A small image captioner, trained from scratch.
Model: 40-pixel images, encoder activation squared_relu, encoder patch size [2, 2], decoder width 320, decoder activation swiglu.
Training: normuon at rate 0.0034, 7300 steps.
Rows from block 8 of the image encoder of a small image captioner, named by matrix and row number. Rows with one number within an expert belong to one neuron, the router's apart. Each number is 128 + 32 x the weight over its row's rms, rounded and kept within 0 to 255. All counts start at 0.
Before each expert's rows are labels from the 100 images, of 14976, where the router gives the expert most weight on average: "responds to" is what is common among them; "lies over" is the class under the peak. Only what is clearly more common there than usual is listed. The data: small charts drawn from random numbers. In brackets: how many of the 100, against the usual share in percent.
# router: slot weights (encoder.blocks.8.mlp.router.weight, 8x320, trained with AdamW), inputs 0-106
# up: expert up (encoder.blocks.8.mlp.up, 8x80x320), inputs 0-106
# down: expert down (encoder.blocks.8.mlp.down, 8x320x80, transposed), outputs 0-106

# expert 3
responds to: dark theme (98 vs 30.5); pie chart (81 vs 7)
lies over: data marks (81 vs 20)
router.3 [183 143 134 112  92 133 104 165 159 163 150 144  69  72 120 123 204  74 139 101 163 130 132  95 167  88 116 152 112 146 162 110 123 100 180 113 128  64 109 100 206  95  42 158 128 154 107 118  76 161 165 102  91 171 105 196 149  64 121 146 152  94 129 137 131 101 103  40 138 146 107  75 124 163 129 170 115 137 147 137 106 103 116 127 144  54 169 127 162 161 146 126  87  77 162 116 161 182  99  73 127 130  72 162 123 186 105]
up.0 [208 123  71 128  95 116 132 154 112 121 125 144 113 122 113 147  62 121 141 114  86 135 101 157 220  28 118 173 103 191 104 110 139 169 133 134 124 122 105  92 133 114 131 117  89 135 128 157 160 113 125  94 118 145 135  84 204  75 135 100 175 172 113 138  81 152  57 149 120 158 118 172 105  91 164 128 142 130 114 180 165  76 123 111 144 125 182  70 162 111 153 192 132 118 107  58 152 108 152 146 151 135  87 159 111 153 111]
down.0 [ 78 115 118 120 140  99 139 162 128  97 165 134 157 148 183  86 137 102 171 157 119 172 146 131 124 160 103 112 118 156 188 228  62 184 106 131  88  97 198 146 132 131 147  79 132 109 139 107 103 159 103  96 166 157  89 154  98  97 106 173 140 179  75  55  93 109 140 136 179  88 158 137 141 161 101 153  97 115 115 167 115 135  88 181 135 144 156 128 128 153 145 139 122 110  79 160 111 177 157 163 129  75 103 117  94 139  89]
up.1 [106 126  97 142 124 134  96 151 137  90 123 151  26  97 100 200  51 148 128 108 156 116 131 139 106 135 128 180 144  99 170 119 167  92 209 118 117 117 110 157  98 136 146 167 125  80 173 140 141 119 121 104 125 146 120 203 163 119 107 142  97 167 129 127 108 125 105 137 113 122 108 127 146 124 126 177 135  94 182 204 123 150  95 154  93 160 148  68 170 166 167  89 113 173 156 180 129  61 118 117 133  67  89 122 109  88 144]
down.1 [115 106 180 155 135 150 111 139 177 110  84 130  77 147  75 130 146 142 128  91 132 143  98 119 157 125 102 147 136 120 115 137 155  89 147 130  89 153 129 118 133 104 102 111 133 183 161 121  91 144 157 109 122 125 144  95 113 148 138 111 180 128 121 127 131 143 120 137 126 104 154  51  85 119 188 137 156 183 153 153 116 167 111  66 210 103 130 167 174 127  81 110 128 160 139  68 163 126 157 115 122  85 134 108  79 133  91]
up.2 [173 109 171 117 153  75  82 101 169 128  77 153 111 108 146 133  81  81  75  67 155 149 143   7 127 144  77 123 100 174 121 154 143 175 125 158 100 132 127 123 113 131  58 139 137 107 157 131 122 116 169 113 134 137 133 131 119 151 165 108 136 168 131 167 123 152 120 166 125  85 111 161 137  77 131 140  56 164  96 126  84 108 152 103 111 145 100 143 100 156 103  51 126 151 131 152  23  89 101 151 123  84 146 185 110 102 156]
down.2 [107 130 125 155 150 106 109 130 146 112 123 145 112  97 139 133 137 132 164 131 202  91  93 159 133 119 119 113 105 105 122 126 110 138 150 113 123  25  97 101 146 167 113 172 110 106 149 174 153 150 120 152 124  76 138 163 140 154 131 152  62 109 171 196  97 108 140 142 173 121 158 188 167 129 130 149  45  89 122  74 170 159 178 150 135 170 179 114 114 153  53 131 156 148  93 120  86  86  90  73 142 144 151  97 129 115 154]
up.3 [203  86  40 156  87 143 122 118 116 121 175 106  61 116 118 130 147 111 135 155 149 129 112 104 153 151 135 180 114 108 172  80 136 157 143  70 116 149 121 149 149 131  86 112 152 135  81 133  97  84 146 160 118 115 107 154 114 145  99 219 141 158 156 124 110 117 104 173 148 149 124 153 144 178 148 182 174 167 149 117  98 104 161 119 116  68 146 108 207 109 123  79  65 113 123 129 191  69  88 138 101 126 212 109  83  73 122]
down.3 [140 102  91 145  67 125 140 144 134  85 172 128 181 173  90 134 157 153  90 166 162 146 127  82 136 148 109 135 123 118  77  85 173 206 162 118 139 134  91 125 210 116  81 133 144 118 178 114 146  75 142  92 130 117 116 129 128 108 185 177 125 133 124 148 150 142 117  51 168  89 166  83 123 148 127 141 138 138 147 106  97 111  95 121  88 176 125 167 161 142  38  69 140 125 183  85 109 166 177 145 122 160 127 112 203 114 148]
up.4 [ 25 114  85 129 137 153 142  48 146 110 107 109 108 152  60  75 153 142 144 136  98 123 107 144 126 175 127 113 119 171  90 141 204  76 154  63 198 157 137 151 103 121 144 130 123 118 127  89 108 167  94 163 165 138 103  92 111  90 128 112 161 167 126  98 142 126 138 108 109  89 133 134 137  99 151 120  97 103 153 140 137 170 144 170 165 131 112 116 112 146 145 169 172 150 115 130 167 174 155 101  87  94 140 105 103 137 103]
down.4 [208 127  98  97 104 127 109 139 131 153 117 130  28 149  73 111 144  67 115 168 122 116 114 101 116 111  66 147 110 106 180 116 138 148  90 131 184 140 143 187 104 130  83 184 130 160 185 140  74 149 121 100 125 130  77 109 140 114 143  96 111 130 131 142  97 131 135 135 154  84 104 138  41 119 178 124 105 145 151 119 138 135 161  94 146 120  59 142  91 199 100  96 144 175 124 148 131  61 102 135 118  99 117 122 130 141 147]
up.5 [124 119 124 121 145  88  93 196 120 106 152 133 149 160 181 126 127  67 149 146 141  99 147 171 149  98 150 140 148 188 113 149  74   3 129 173 170 129 115  72 169 128  77 111 135 132 133 139 125 157 127 126 130 120 152 154 141  83 138  95 156 184  91 127 169 137 130 108 112 104 137 124 141 107 102 152 131 101 136  75  74 140 120 116 159 112 101  30 143  94 139  52  76 180 115 118 105 116 148 172 108 109 187 155  92 127  96]
down.5 [176 165  98 126 137 119 117 150  87 104 168 101 138 119 133 157  81 126 104 153 108 109 161 113 108 121 163 152 184  89 136  96 151 152  95  92 147 224 158 136 178 105 151 142 179  85 150 156 134 101 141 124 176 205 133 159  91 175 132 146 110 126 120 160 155 133 131 107 161 167 130 130 114 118 143 144  96  55 198 206 207 109 100 176 121 149 136 115 116 176 134 179 109 147 113 105 192  80 111 144 120 152 129 105 117 161  81]
up.6 [155 121  90 137 162 115 107 122  96 105 131  76  85 183 128 102 181 130 109 175  94 158 124 142 133 119 128 114 121 155 143 123  90 111  30 113  67  92 118 120 153 125  62 132  82 169 115 128  83 152 125 127 118 134 118  90 134 146 113  12 119 155 131 125 107 126 166 108 141 151 173 126  90 165  91 154 102 171 140  84 161 131 142  96 126  95 174 121 155 150 145 131 218 156 146 111 162 133 142 111 136 188  76 128 134 110 102]
down.6 [138 110 109 116 161 102 126  83 122 118  82 172 126  48 130 151 169 147 116 154 106 195 100 172 118 129 143 162  76 138 119 124  84 121  98 167 105 123 141  97 127 138 114 149 155 127  98 165 133 128 129 103 175  99 133 186 123 143 125 195 161 130 103 130 107 133  49 179 132 151 108  88 118 134 101  66  97 115 197 133 176 129  63 124 125  49 179  68 138 123 115 108 118 137  69  99  65 186 126 130  77 126 168  65 123  98 142]
up.7 [188 124 154 206 143 126 141 116 136 123 154 140 129 167 104  32  76 153 129 108 106 110 166 115 167  90 108 171 143 122 187 120 135 163 140 125  69 194 123 122  95 173 101 147  82 131 133 172  95 104 133 163 175 144 117  68 140 125 193  72 138 141  80 135 134 103 116  58 103 151 126  90 134 143 132 162 111 106 187  68  97 168  87 124 120 128 113 154 158  86 121  75 162 121 162 168 193  74 117 125 151  74 154 120 106 159 139]
down.7 [101 151 188  89 172 144 137 138 120 118 123 168 111 115 121 118 152 109 126  95  96 108  89  98  79 148 119 206  68  85 159 117  65 133  83 125 111 128 107 117 178  82 178 120 146 148 137 160 175  81 113 123 100  99 132 110 166 110  80 130 123 107 163 145 102 145 117 204 140 118  76 141 109 219 102 130 126 166 138 113 120 115 136  88 121 175 166 121 107 128 111 142  95 178 156 162 127 147 153 119 144 139 161 171 102  56 108]
up.8 [ 91 125 140  81 244 155 139 109  62 141 117 100 115 222 141 145 146 158 170 120 194 119 121 122 107  94 187  49 131 159 164 116  80 138 153 145 159 135 131 105 138 134 121 119  81  56 115 142 129 137 132 106 172  97 149 170 146 146 131  59 112 115 115 139 108 133 176  55  90  97 103 148 117 114 103 100 117 101 133 112 120 146 164  89 182 121  93 103 178  41 141  95 144 174 113 125 107 158 100 123 120  89 115 131  98 150 127]
down.8 [131 132 148 127 103 111 154  92 154  98 121 208 162 114 121 131 119 140 118  96 182 168  93  74 124  82 165 154 143 167 173 177 100 122 163 179 198 175 158 142 110 143 141  98  95 140 134  92 127  71 112 125 119 111 140 173 158  87 141 108 155 126 124 137 180  99 186 113 163 124  78 154 131  53 129  87 123 110 118 120 105 149 155 133 147 106 144 176 130 195 175  63 120 186 198 156 101 156 159 134 124 146 134 130 146 162 102]
up.9 [204 141  71  90 178 116 133 110 112 172 175 143  99  66 159 119  29  43 168 171  76 160 134 111 160 145 113 124 126 139 101 126 184 152 117 160  59  77 106 153 132 100 119 160  64 126 153 126 133 132 155 116 128 104  91 156 133 140 151  95  66 135  99 100 167 102 117 159  93  92 116 135 137 109 131 127  86 147 141 168  95  43 131 141 110 149  77 146 118 198 128 255 171  99 162 141 132 113 123 129 126 166 151 153 125 118 102]
down.9 [156 101 127 142 139  99 102 129 134 131  51  74 126 135  92 102 155 103 137 148 112 156 175  71  92 173 102 129 126 136 142 115  97 162 132 104 165  85 101 113 103 109 123  84 163 100 129 121 118  59 186 179 163 134 140 147 173 148  64 118 154 157 112 122 151 160  78 111 104 182 179 208 115 158  89 157  90 126  72 137  97 171 168 100 119 159  84 132 149  96 135 144 163 126 121 122  92 109 130 102 120 156 160 123 132 175 158]

# expert 5
responds to: heat grid (79 vs 7.1); dark theme (78 vs 30.5)
lies over: data marks (69 vs 20)
router.5 [164  77 114  90 118  95 161 120 101 120 102 173 131  87  88 100 136 101 100 127 187 138 114 140 119 115 183  89  96 134  73 147 108  62 154 114 146 125 153 165 127 157 164  75 112 101 144  73  91 142 198 175 150 208  97 128 132 102 139 101 110 135 120 129 102 150  87 149 110 182 182 164 130 138 117 122 136 143  80 142  87  78 120 125 152  52 125 146 157 119 150 127 135 176 123 147 145 169 127 108  92 142 165 157 150 141 162]
up.0 [210 109 184 125  49 150 144 149  95 129 182 156 108  72 151 131 170 120 126 168 132 152 112 157 138  98 128 141 105  43 111 154 148  80 107  86 174 136 126 120 139 157 147 126 172 124 104 158 217  74 147 174 100 116 129 187 104 133 135 123 124  68 190 127 183 125 145 137  44  96 133 127 139 102  91 143 100 167 131 120 137 155  59  97  73 129 126 119 153 132 148  82 114 116 142  95 170 137 156 140 100 125 122 144 195 152 131]
down.0 [ 66 149 128  37  82 194 138 173 128 123 124 210  89 142 174 152 126 145 141 127 127 137  97 141 116 100 109 110 139 139 128 155  75 145 166 117 182  97 152  77 145 172 199 157  94 150 132 116 164 148 182  97  95  79 100 140  50 103 146 149 120 143  91 100 145  97 114  85  98  83 113 147 127 127 138 145 164  85  40 148 136 148 133 149 110 110 114 141 167 100 121 109 149 124 148 146 116  93  91 105 101 181 136 171 151  96 104]
up.1 [107  65 192 131 111 122  67 114 205 131 151 174 118 137 126 130 182 128  54 100 180 114 178 137 129 142 191 121  98 134  57  93  84   0 149 110 130 154 134 116  76 123 166 104 152 124 124 127  88 182 138 186 123 168 112 139 113 179 113  87 145 138 139 120 103 161 170 107 163 158 149 208 123 154 135 157 133  85 119 133  90 128 136 143 153  81 130  99 113 131 121 114  92 127 106 101  93 123 148 114 159 133 157 111 116  88 144]
down.1 [ 83 126  85 110 164 108 161 153 158 109 100 103 106 139 185 153 110 110 142 214 109 132 144 100 116 168 144 139 190 119 139 101  82 165 177 100 126  80  57  91  91 153 132  47 151 167 125 105 121 157  80  76 106 143  63 134 108 140 115 167 157 143  83  92  92 156 144 147 109 183 167 144  95 115 138  99 147 213  97 133 105 122 107  84  88 114 106 121 104 137  99 173 109 169 157 149 134 149 114 144 172 129 172 100 112 168 102]
up.2 [105 178  90 110 190 144 119 116 124 133 144 129 153 115 124 187 151 111  67 141 164 118 137 156 166 112 120 146 134 112 167 139 107 134 165 123 123 189 125 187  96  76 103 158 102 100 104 147 174 105 133 110 172 113 174 129  95 140 123 105 173 135 115 147  85 124 161 124 113 146 108 150 146 112 110 131  86 140 186 106 180 184 142  92 120 180 149 148 171  76 119  83 124 167 156 119 126 180 138 122 126 142 168 151 166 161 124]
down.2 [141 142 180 143 133 101 192 161 132 102 189 168 122  63  91 169 147 101 130 122 149 152 174 141 169 104 135 103 180  77 214 185 103 148 111 132  91 116 138 105  69 118 149 137  70 119 140 141 156 171 172  84  99 139 139 153 109 150 146 140  93 140 142 142 140 131 117 140 155 158 104 136 165 119  88 162 152 169 113 213 174  64 102 150 178 119 124 100 189 154 151 118 113  94 124 141  76 160 147 142 125 160 168 136 164 123  81]
up.3 [ 50 127 164 140 183 123  80 132  97 104  31 170 128  91 103 215  82 202 123 158  76 107 129  98 108 161 102 116 116 149 156 131 110 137 125 129 182  78 101  99 108 160 157 119  90  84 182 142 131 150 170 118 167  96 175 201 110 105 129 135 146 133 125 157  98 111 175 145 150 109 167 127 143 162 135 135 124 159  83 117 216 160 137 176 150 127  52 102  70 157 166  49 114 147 187 174 115 102 108 157 111 122 173 167 155 114 150]
down.3 [112  98  89 107 171 108 174 137 115 134  69 139  98  94 141 147  91 154 106 154 181 190 103 115 117 119  53 159 139 132 160 145 168 153 171 182 141 207 118 150 151 140 102 136 120 191 102  75  93 173 125 145 156 115 105  78 104  45 100 170 165  93 145 125 107 168 138 101 169 144 118  94  72 133 138 115 141 165 107 168 127 102 102  64 143 102 147  91 113 153 106 156  86 127 107 179 123 161 134 128 132 132 157 125 132  88  90]
up.4 [245 190  78 145 163 145 183 113 164  98 207 126 135 176 132 147 130 148  75 170 143 140 127 146 125  99  82 107 118 140  63 145 149 170 115 131 167 103 103 180 119 159 155 170 196  72 150 112 171 177 137 165 196  77 157 155 120 113 142 159 120  90  99 114 113 158  80 110 134 125  93 171 147  70 116 101 195 118 146 159 176  44 133 107 154 143 129 150  94 171 102 123 125 165 149 139 170  91 114 101 114 148 104 159 183 100 137]
down.4 [199 143  57  69 135 127  92 120 110 139 154 145  91 164 116  63 101 120 113 157  74 135 108 148  89 126 128 126 134 147 113  99  95 112 109 149 143  77  82 169  99 134  98 138  92  94  79 107 196 157  98 143 107  75 125  91 103 128 126 121 125 156 189 105  72 100  89 141 104  60  89  81 144 196  95 166 103 104 111  69 131 102 110 108 130 135 134 162 122 154 109 115  77 119 116 170 108  95 129 117 114 162 160 142  82 117 176]
up.5 [113 141 172 127 131 122 115 171 204 158 136 158 124  80 165 131 181 112 123 135 125 103 117  52  71 121 192 140 161 124 164 123 151 120 140 117 147 117 143  98 127 135 117 108 159 170 132  97 210 176 112 182 180 132 134 171 161 104 128 127 140  39  77 137 140 166 130 173 177  93 193 112 116  84 109 180 140 177 203  76 123  83 155 128 128 111 109 134 115 115  83 113 135 134 121 120 108 125 100 169 173 180  53 151 100 126 146]
down.5 [172 143 147  64 115 115 115 101 121 164 194 135 129 163 147 136  92 173 141  93 113 206 144 105  66 162 122 133 141 153  87 148 119  93 151 119  91 137 140 143  92 122 137 119  65 132 133 139  84 126 136 128 140  83 153 139 173 162 156 145 178  77 132 127  80  94  78 169 177 120 158 124  69 135 118 107 178 130 161  69 161 146 166 138 123 167 124  97 153 139  97  87  97 125 105 124 127 110 182 139 108 131 156 104 144  97 153]
up.6 [163 117 176  84 132 123 109 125 172 110  93 112 134 137  80 100 104 154 124 117  92 125 121 169 134 117 146 155 116 147  98 117 157 170  35 132 149 120  87 159 143 109 136 134 133 121 187 156  60 110 133  97 100 173  95 137 177 182 125 150 118 127 144 105 143  87 199 144 129 132 133 169 155 101 176 115 129 140 101 161 161 108 134 167 115 144 107 124 182 165 114  66  88 115 131 145 104  89  91 151 127 138 148 129 107  70  97]
down.6 [204 186 128  84 125 168 184 168 153  67 180 122 140  47 116  81 105 129 149  94 204 130 107 136 135 109 191 138 159 146 179 103 155  78 149 116 142 118 127 103  93 114 161 167  99 132 137  93 124 175 124  92 130 105 110 169  71 146  69 111 180  51 123 116 129  97 165 164 139 116 145 131 123 162 105  94 132 144 149 103  76 124 160 127 110 100 146 118 149 108 134 151 107 134 172 134 100 134  98 120  82 138 167 100 128 178 123]
up.7 [ 86 130 162  54 132  76 186 131  82 111  80 119 140 179 151 146 134 104  63 148 144  88 173  58 126 174  92  89 128 138 140 150  88 107 109 144 162 105 132  92 165 144 193 149  91  93 138 160 126 118 102 133  79 134 107 134 166 109 151 155 118 117  80 153 121 134 182 126 171 114 177  87 143  83 161 166 130 152 101  97  73  71 125 114 148  76 105 178 186 182 110  11 182 164 108 111 134 122  89 111 145 124  85 186 115 158 139]
down.7 [157 115 109 114 104 126 175 129 137 142 155 151 112 105  73 130 135 160 166  86 110 162 140 134 106  96 150 139 151 130 121 196  90 170 122 156 120 131 132 128 131  70 131  97  95 163  89 196  82 142 155 128 110  92 111  97  67 134 132 183 102 142 103 103 140 139 106 122 148 122 104 120 134 128  95 135 175 112 183 128 160 164 199 109 116 131 131 109  81 194 151 148 203  22 134 124  95 152 153 124  95 120  97  95 136  85 135]
up.8 [184  84  99 153 155 128 146 118 178  98  90 132  95 130 140 180 117 171  95 143 121 104 117 121 168  96 107 146 118  92  56 116 143  78 176  99 113 110 128  85  73 157  89 146 203  90 108 110 169 175 118  79 103 162 150 138  78  84  79  77  90 142  73 120 127  91 148 124 110 139 118 153 116 110 126 138 167 157 142 119 189  84 128 175 134 161 129 134  85  76 174 123  67 139  90 103  96 104 109 147 138 152 201 145 142 131 126]
down.8 [154  86 199  94 134 140  75 175  83 139  83 130 141 101 152 123 156 146 125 121 119 135  94 220 166 127  76 153 145 132 138 147 145 123 156 148 141 115 114 114  99 155 140 144 178 151  76 144 159 169 138  92 185 150 148  91 136 119 173 183 139 193 102  74  89 102 112 105 158 146  91  84  59 140 106 125  97 166 131 167 176  89 103 125 107 175  98 108 130 112 115 145 154 162 109 151 115 121  77  97 150  96 167 145 122  71 106]
up.9 [209 130 167 161  68 104 112 127 168 148  65 133  89 160 151 135  97 146 136 104  80 130 122  95 115 131  92 106 143 120 159 136 131 126 130 128  79 147 123 123 149 155 151 131  97 119 119 122 117  66 190 173 126 207 161 126  77 134 151 124 130  88 168 128  99 127 149 163 136 135  95 152 153 122 155 158 118 119 165 145  55 125 142 141 117 109  70 149  85 151 119 187 160 158  86 150  98  96 124 126 156 159 255 128 149 142 145]
down.9 [177 107 144 100 122  88 137 124 130  93 134  54 124 117 100 154 112 115 120 104 178 108  96 129 151 106 103  95 102 230 130 149 137 116 185 133 171 118 142 143 103 154 148 101 154 141 136 110 134 184 165  90 174 119 131 120 134 116 101 108 146 111 165 114  88  98 165 138 131 145 135 188  88 115  96 119 118 124 146 164 147 121 105 148 137 145 128 121 136 105 107 137 157 117 153 112 179  91 148 140 168 120 168 159 150  62 131]

# expert 2
responds to: dark theme (100 vs 30.5); falling (52 vs 12.7); area chart (44 vs 7.2); kind: histogram (33 vs 6.8)
lies over: data marks (65 vs 20)
router.2 [120 135 108  91 140 143 117 123 114  75 143 171 184 144 110 204  78 127 181 129 123 125 108 160 117  94 117 109 135 115  60 167 134 162 126 145  98 131 135 110  76 166 126 138  97  98 136 106 136  94 127 134 152 116  84  81 113 145 129 116 124 132  85 104 103 119 149 174 144 104  94 129 154 143 151  77 106 103 168 118 162 177  61 114 120 127 112 147 141 149 140 123 177 104  36 135 123 125 108 167 164 159 136 144 134  72 136]
up.0 [ 99 155  94 154 186 101 139 127  82 147 137 142 129 101 122 148  93 153 144  88 120 129 135 124  60 130 142 141 116 144 100 151 132 160 104 137  60 144 131 171 110 118  99  90 143 191 139 129 109  71 148 118 137 131 101 124 115 124 113  85 127  85 180 135  98 135 127 124 192 112 126  97 127 101 110 138 165 115 108 158 167  59 120  91 145 148 126 127 179 196  74  97 101 174 113  93 159 131 135  97 141 130 255 130 134 139  87]
down.0 [133 144 104  75  90 149 153 125 162 194  96 144 123 138  88  97 130 156  85 144 102 160  71 137  80 102 139 145  98 108 122 136 108 126 138 147  60 155  68  75 108  99 173 123  91 118 179 100  96 191 124 113 149 103 123  92  69 123 132 147 134 139 126  64 182 190 147  62 154  85  96 119 102 159 143 160 129 139  64 114 210 152 134 135 102 123  81 112 158 100 177 121 135 114 127 105 144 175 131 129 173 111  93 137 162  96 119]
up.1 [112 125  78  56  71 138 142 146  71 109 197 155  62 158 130 187   0 188  91 135 122 158 125 106  41 118 127 126  94 154 130 153 143 117  95 125 158 140 100 143 100  87 220  99 139 142 157 137 133 116 134  87 101 144 147 192 138  67 121 124 165 109 121 100 129 137 108 126 164  99 140 111 105 117 142  85 163 143 125 156 153 120 127 140  86 140 131 129 102 114 120  81 107 158 166 103  91 102 153 131 125  89 127 199 113 131 137]
down.1 [ 74 121 136 153  73 172 181 158 156 182 161  85 111 122 143 124 130 108 121 159  77 157 157 137 148 132 133  76 111 159 163 145  74 131 147 132 124 138 120 148 205  88 117 112 169  62 130  80 152 147  91 162 119 118 129 149 164 154 130 148  95 111 115 107  66 182 135 125 191 100 125 121 170 103 143 170  84 101 103 114  74  99 145 146 111  85  18 140 151 106  98 123 118  93  98 119 120 171 183 127 138 144 141 154 152  64 140]
up.2 [179  72 148 124  80 124 159  80 100 127 163 108 178 113 133  95  55 140 200 144 140 129 154 146 104 121 136 109 135 165  62 156 103  91  91  99 130 142 141 137 109 104 135 149 202 110 101 109 160 150 137 110 132  96 146 116 153 147 142 147 122 155 150 113  91 101 112 160  69 157  91 138 110  96  49 161  27 145 135  89 151 116  79  99 143 172 117 137 155 148 105 219  89  90 111 148 189 145 104 136 128  94  93 107 142 153 108]
down.2 [174  72 115 106 162 146  88 135 172 123 164 129  72 158 129 149 128 120 140 140  85 147 143  89 176  74  80 176 156 155  92  97 133  71 183 135 136 159 178 123 123 146  80 124  76 115 165 143 104 190 130 157 135 164 110 164  74 134 139 162  78 159  52 163 120  93  99 106 140 130 130 128 157 114 126  65 116 155 191 132 125 134 148 127  92 144  63  90 102 131  95 164 115  90  89 124 174 112 103 143 110 135 147 120 131 128  47]
up.3 [138 146  95 112 219 114  90 218 152 123 142 127 115 140 122 172  78  75 155 158 150 147 118 156 169 124 128 143 132 119 143 114 174 113 183 152 123 110 114 142 135 155 115 153  52 155 108 116 120 121 119 157  97 135 130 133  88 113 117 102 100 188 197 122 111 106 128  89 162 120 129 107 128 143 137 149 154 120  90 118  90 151 128 142 111  67 148  99 189  69 120 149  59 167 105 158 107 119 157 147 105  92  52 136 105 151 152]
down.3 [ 97  93 104 156 114 152 167 131 115 125  90  75  95  75  80 186 128 164 182 106 134  81 138 128  97 159 118 134 127 126 151 154 167 107 104 116 154 140 109 123 125 137 115 157  74 174 129 154 118  92 140 109 174 147 138 155  86 152 178 146 149 134 131 147 125 177  51 107 163 102  76 173 161 159  78 120  82 171 125 151  93 142 157 102 184  84 136 126 109 121 116 168  98 140 103 115  19 204 149  99 139 162 158 118  99 109 113]
up.4 [ 92 160  87 122 111 125 108 140 126 135  55 201 141 115 154 179  85 170 121  99 174 140 123 102 163 114 158 129 159 106 106  89  90 113 174 133 105 127 121 141 146 113  78 146  88 103  99  86 117 158 103 120 154 108 102 143 122 113 104 155 135  82 106  75 147 163 123 138 163 146 170 154 203  54 132  77 145 128  81 190 131  72  86 126 144 165 113 107  93 182 132 134 128 128 117  99 189 158 115 126 101  83 161 121 133 152 165]
down.4 [ 93 136 124 113 128 126 173 170 134  72  34 187 135 107 150 136 178  66  98  83 110 114 114 129  95 176 153 165 146 207 102  98  82 111  93 159 146 129 130 112 136 146 127 136 135 107 159 108 138 163 117 152  75  97  87 139 124  63 119 179 130  74 115 170 175 150 100 175 174 126 162 146 111 109 137 137 155 117 128 133 143 129 121  92 103 164 121 123 110  87 171 152 123 115 137 126  98 132  67 138 140 140 150 114 149 121 134]
up.5 [161 183 107 180  81 123 161 162 120 131  61 152 144 109 117 115 135 141  95 145 121 115 106 127 111  93 162 106 145 142  17 103 128 116 147 118 104 161 160 156  65 130 179 157 188 102 155 105 186 110 136 130 108  86 125 141 116 144 118 145 131 146 143 132 147 139 131 137 159  38 135 115 140 146 170 139 116 135 143 134 160 118 117  74 146 129 112  93  65 208 120 184 114 122  44 145 100 156  99 170 140 122 122 150 149  87 161]
down.5 [157 157 132 190 103 134 148 155 146 100 124  82 172  55 163  98 127 202  51 156  85 108  88 141 118 186 113 209 122 205  79  59  54 141 160 159 153 169 134 133 131 122  70 143 156 158  94 110 134 116 161 136  70 110  89 126 125 109  73 158 137 173 172 149 180 181 147 131  73 126 105 102 106 140 185 189 145  98 114  97  93 122 159 102 107 115 149  55 149 109 171 171 138 138 140 125 144 162 102 108 104 136 128 166 103 162  85]
up.6 [105 167 195 134 126 172 105 131  65 142 111 141  85 139 107  27 122 173 112 140  93 142 134 129 120  99 179 129  96 125 212 178 125  52 198 147 132 130 132 104 150 134  55 130 102 121 132 143 110 140 147  60 114 172 149 190  93 111 139 121 101 140  99 109  71 104 120 106 170 134 168 126 160 125 119 104 110 129 105 106 104 119 131 126 137 210  74 154 153 149  63 113 129 147 147 114 109 160 127 126 148 172 169 151 112 111 123]
down.6 [156 138 104  89 118  92 148 112 148 114 101  51  90 122 177 144  70  88 121 176 148 102 140 118 143  97 142 149 180 170  75 140 147 169  99  71 116  78 140 125  77  90 129 132 117 131 129 201 192 172 162 136 152  91 130 136  69  84 135 118 167 162 117 142 108  95 136 144 173  99 165 112 136 133 160  95 169 132 134 136 115 102  99  77 141 142  90 157  94 133 155 137 111  95 108 135 108 120 185  69  27 110 102  88 108 164 208]
up.7 [172 152 167 141 175 161 132 111 164  97 157 111 132 171 155 137  70 191  99 124 137 131 107 178 120 132  79 117 129 129  79 133 221 134 165 138 126 116 125 138  94 111 205 166 145  79 145 111 150 112  84 185  92 166 112 157  89  96 181 153 124  97  85 134 124 133 146 165  87 176 126 149  99 117 102 198 115  91 123 222  43 123  78  97 133  65  85 161 166 211 115  80 103 139  93 157  70  96 146 120 105 170 110 143 149 102 134]
down.7 [123 103 116 104  72 109 158 144 108 162 115 146  75 128  72 116 124 142 178  66 184  93 175 175 128 175 101  58 109 122 142 143  95 144 190 161 113 114 126 183 131 150 171 140 147 132 139 132 196 115 172 113 106 124 144 110 187 117 136  94  50 166 158 162  85 159  61 137  85 137 139 129 150 110  91 139 100 116 158 155 152  71 105 176 157 127 115 202 160 124 168 120 168 159 100  81  99 152 145 168 113 146  67 133 159 110 154]
up.8 [121 106  96 160 161 144 160 152  55 126 118 170  68  90 162 137 176  83 133 137 142 172 114 126 193 163 162 133 145 149 130 133 192 125 187 146 138 163 116  88 170 125 116 107  94 169 127 123 128 120  81 173  74  84 136 139 100 150  70 143 118 107 151 139 182 163 170  41 115 137 131 151 107  97 129 138 135 165 130 190 194  41 140 144 117 109  76  89 147  38 109  90 134  84 154 156 170 146  71 112 157 121  85 132 142 174 175]
down.8 [107 138 122 107  73 121  97 100 118 102 141 135  96 176 204 115  62 119  60 121 106  99  80 139 106 171 137 169  85 147 151 199 169 119 119 114 171 109  93 149  90  45 132 104 128 115 119 198  97 123 129 101 123 167 141 127 137 119 146 125 129 188 101 110 124 153  93 202 174 137 136 133  67 158  63 146 157 112 141 125 119  90 110 184 169 139 171 129  87 121 137 139 110 183 142 121  74 143 121 122 170  96 157 113 128 139  86]
up.9 [146  98 196 137 142 123 161 113 116  81 199 110 108 204 154 135 131 109 138 143 156 136 122 110 101 111 123  56 130 130 137 165 135 114  84 141 162 127 129 107 124  87 151  95  80 154 178 124 117 131 132  81 129 121  84 139 177 166  83 105 123 188  83 102 119 108 154 107 160 119 133 111  97  85  72 137 137 128  97 129 111 167 116 161  93  67 156 149 107 144 157 174 120 121  97 134 127 202 135  93 117 128 120 185 144 168 114]
down.9 [117  71 163 123  72 105 179 102 146 160 159 151 156 108  66  56 162  93 134 187 111 110  79 119 122 172 133 110 110 123 115 144  62  90 131 120 124 187 141 137 213 128 112 150 163 100 121 115 136  96 112 104  73 121 145 130 120 154 141 133 146  84 174 142  92 129 110  99 119 149 129 120 127 176 140 188 156 152 156 104 161  98 171  63 201 141 114 154 146 142 148 141  78  61  84  76 132 155 136 159 116  41 121 191 105  87 112]